config = dict(
    arch='resnet',
    dataset='cartoon faces',
    image_size=48,
    crop_scale_min=1,
    targets=['face colour'],
    num_classes=7,
    kernel_size=3,
    label_smoothing=0.1,
    residual_init='zero_last',
    beta1=0.9,
    beta2=0.99,
    grad_clip=3.0,
    steps=16500,
    warmup_steps=1650,
)
Rows from block 9 of a small image classifier, named by matrix and row number. Rows with one number belong to one channel. Each number is 128 + 24 x the weight over its row's rms, rounded and kept within 0 to 255. All counts start at 0. Numbers have three digits each.
Before each channel's rows are labels from the 100 images, of 14848, where the channel reaches its highest value: "responds to" is what is common among them. Only what is clearly more common there than usual is listed. The data: cartoon faces. In brackets: how many of the 100, against the usual share in percent.
# convs0: first 3x3 conv (model.blocks.9.convs.0.weight, 128x128x3x3, each kernel summed), inputs 0-127
# convs1: second 3x3 conv (model.blocks.9.convs.1.weight, 128x128x3x3, transposed, each kernel summed), outputs 0-127

responds to: blue face (98 vs 14.2); beard (80 vs 19.9)
convs0.25:138110130136128102110171115168120112125099095116135113071163098150130111133119171117126126126121132103161101132117123111111096168131162136087142128155179118156085122114146100126110104183098144132105157131158136100120136126177120127143151132130106095124092148133112147075113120122145177116099169095182118115120129169125115119114111123119058120161100112118159123113139116122148133140094
convs1.25:139125125129147170130153135144109136100140160142075129118107137138109168110123133110163105117118164169153118132127167145173135178132128156121094161127116162175194158114132138083138160121141111123135140126150115096109114148070132155125121128133114119121150140107088137104129133101137142125124119144137102137144129117133150128140116122128235136088120112176149122085108125119140142152113

responds to: teal face (70 vs 14.2)
convs0.105:170133115129139118166116150107115130165179189103180097172158151147148174120122118159126158103141164108108151112114143126165092118125121144141135140152118117159136137147150160171107188123132128138172126114127136112120153124140124144118158114132176130125141143140112144165130139123129113133150123195111131150119126122112174110148146205115147106112147151139140141117119113124127149157170
convs1.105:106099157111083157137081123140150136121087095150130157077101152155106138109121090104115106139109139158128142120156132160145117092125145148109160141096176151162141104098084127087116091158129118145153119118144122101120083131119149135136157122139113097135161137106089113144122161110144098128098143107159105146127124157164137129102157110143128125085146163088078129153135106136089151139154

responds to: blue face (93 vs 14.2); beard (51 vs 19.9)
convs0.116:138149132114142119137160094149116103117118087134103116124149091126169099129122139106123115129108118130136128127128137150112114162132172133140147150140171118174048098115139098118122055151106126158089153133166142132126138130185128115145140135141082134126129172145126110093119143122128156121122161093164118151103127150104098130137119061121074157149137120118173122122133129132152129156101
convs1.116:135127126139136134154131125167127142114084145158103138140129146132109164121121129123185102106109180134130133130140161126170127194130132134141074156149117155190184170133179135115135225113144115104135147128138160121119136130091157149129122137123118142123130166119125119124124116117131148126128105144115100114159134124129148112144133158132167132104133087152153122070105115111154120133117

responds to: teal face (82 vs 14.2)
convs0.85:168138127142121142144154171129105152141173178149180123105133129118141147127140151141126140131133136125118118135123150120143113152128140110131109149139140130155166130157131135147141218143125122134145137147136150134102138136063122121128135123121188092118122144148127175196135130123111140141151112182159133139111123124122135155141165197116201143152175131117140121127110134149112126139136
convs1.85:097103144111121171142089162141125145105112094163127134143104146145099164129124106113104094116102147167140166116159143144164113099132151140094144162108153148164120128091121119095102084141154108147143128109150103080120099127173160156135156136158150087132155150115094103144127154124135111128108137105147081162114124160134121138097162106149081132104175158121089138143137100145129151136140

responds to: purple face (94 vs 14.5)
convs0.118:129122119130104144149161171135132126179170111141109141099186157150136188130095147161126182128147172127133139098143149130187118138131151127133145143160135129153140156160157158176135120155130128108156120117139147133157178126052157150120163127126169126126121132138129154139146117133128134130110137113150175122123130145132184151109143102137122124163111156116134133149081150144132150133139
convs1.118:131108156138124149155107154149109125087109098150132133143088139143108172105125094107129088112094165147145137135149168144167110103129146132123170159093180161170144088104088101099103117161134110137160120103164078107085104134175146140124161138138127125124143155125096133159123122107137098128122142092162091113114125134122156131114133129127148143093140172107124131124155092156095129123155

responds to: teal face (91 vs 14.2)
convs0.66:133088142121079100131108117125133115097104116109152094082073110129164101132123105143128109124097119090131135137092151083094129101128146084086150157160105113165122130143154107073119138110116143095126144127147168092122084123124114117125144118143135083122086142166111115098107132118117104129086120123107104115150121133114122093136102126127113113091117159147070116107123106150159091161116
convs1.66:138115119112132154112119134128107132078141153129093119170102145152125157114126120120112126157100146161138155135151129137159121113132131148095116121153164156102187162177144122087125178131154131166152132132117126101102116179125160145108148126181139068122167111136102173124139132096136130121131134136155091152148138178123134149160095083135198136109103127153105135126138106117141135130131

responds to: purple face (55 vs 14.5); green face (40 vs 14.3); black hair (28 vs 6.2)
convs0.8:146136193104146137130178108138125126155116088121139149161151149133142154131120154150128154122112155131141120128180136138153145153115156165137168140161147149149077161148165103159140086149148126132113146139160160135144163131180163155126150123128128158126140159132138116113130131133139148114136145104147172140121134131102102121178115117146098109157153161158148138161155178154181161139109
convs1.8:135098124140087163141120144174105153116123142128076126090112137159107150106137095107156111134108163155146116136103138174149109126135148153111135166113134165180179106102121126106114152145187126135144145112144091105078097141089159144137142137145151137122163138116084110130105103081134097124100138144157087143106121113142127134125107099143179131117131126096102130106119148149093154139151

responds to: blue face (99 vs 14.2); beard (51 vs 19.9)
convs0.90:152124116109145149131159145160103108119116081128084143121163100149131110134106171103122110121141112134154111085129119124122106164114170140108117125141166128130100074118115134129131074167114130113127158142163105136128159130153139120132154119119105106117115166123140133063127125117139160118128169100164130127118127140113129102113125065138086139177087063075167132130119119112103142131111
convs1.90:140147128147108111122096148161114128123120151116115136092117131129095151093139096111173112113121155111144120157127163136164153185127137160141088162102134160193193140111130127086130180139153121091123149124151133158115123137099160149121109127100125137121134172099129105116113157090130127131125139187141082106148132117128168108139134152136205139119120109150136120120120115117139135157120

responds to: blue face (99 vs 14.2); beard (80 vs 19.9)
convs0.23:106122090139126096123144111140134136122101085135115119082154106152145109129086148119126103129127113090153112162106129138131121142121147141122088131091157104137122086121089100118120075143138127135095133129143091094138152127151122107145092115168129113125135150139120126083081120122149154135105169077157134130133128142140137091119122102130068120168111051112154129113161115117089143137074
convs1.23:109138098146137134117164125136113128155126160113087130111153117156105116089129140100168138119143149125137081133103130143112144184133120137122070129118101137174143143119124145127143225127170134101145136139120155146115133131063115136130107131129125147125148126111132111144109119105127142131133114182145136126167146111145155131144143132140224138117117120160140121080110160113155110143120

responds to: blue face (37 vs 14.2)
convs0.109:150141131152112143174152158155099092114119134140091155106132117107122122129130160134128131114140123142138134151161155128130122149122163111141140140150155142157211128117142120124135086151124119144118134125156122147123105138129143110130154130142114156109145136159150136084149134124118158131130126047167131151130123146160121093104111004143109161143152126111139121149126160145119105141127
convs1.109:107097141130139171167124191137106142086140110140153146171105139133121166103139132108112101136085149163133149081144181127146108119134165130098133135119141144153074110123127083112114162126152098148148145106161102092108124160138157143127138119185151093139128165130074142113126129116144141127130133158147098134106128133118163147111116183136127147146171138120157124141128103165123120117152

responds to: blue face (94 vs 14.2); beard (51 vs 19.9)
convs0.50:108121088104124098117094101131107147116105113097147100104132115154098101128125127080129108106128106090142129142092094110091110136123124115120079112084143106095086082113092113111106172134114115134116128104129073092112138126066104121133086109138115103129107088093106128159107134118135129124124135152117093146124120136097129122102122181123093098117110098117134126103090094097094121096107
convs1.50:177129139130125153142122131101122133130084160128095141103113138134118141105133126156184093142126153164099107131136137150145127164123124125107161157067123137169157145060068135089123071109143114088131130131125156103137128141196134141133171102130072116130133170107107136131105144143139146127117115157097075130136142124170118127148148127111158118139118130146123128139142099117130141144119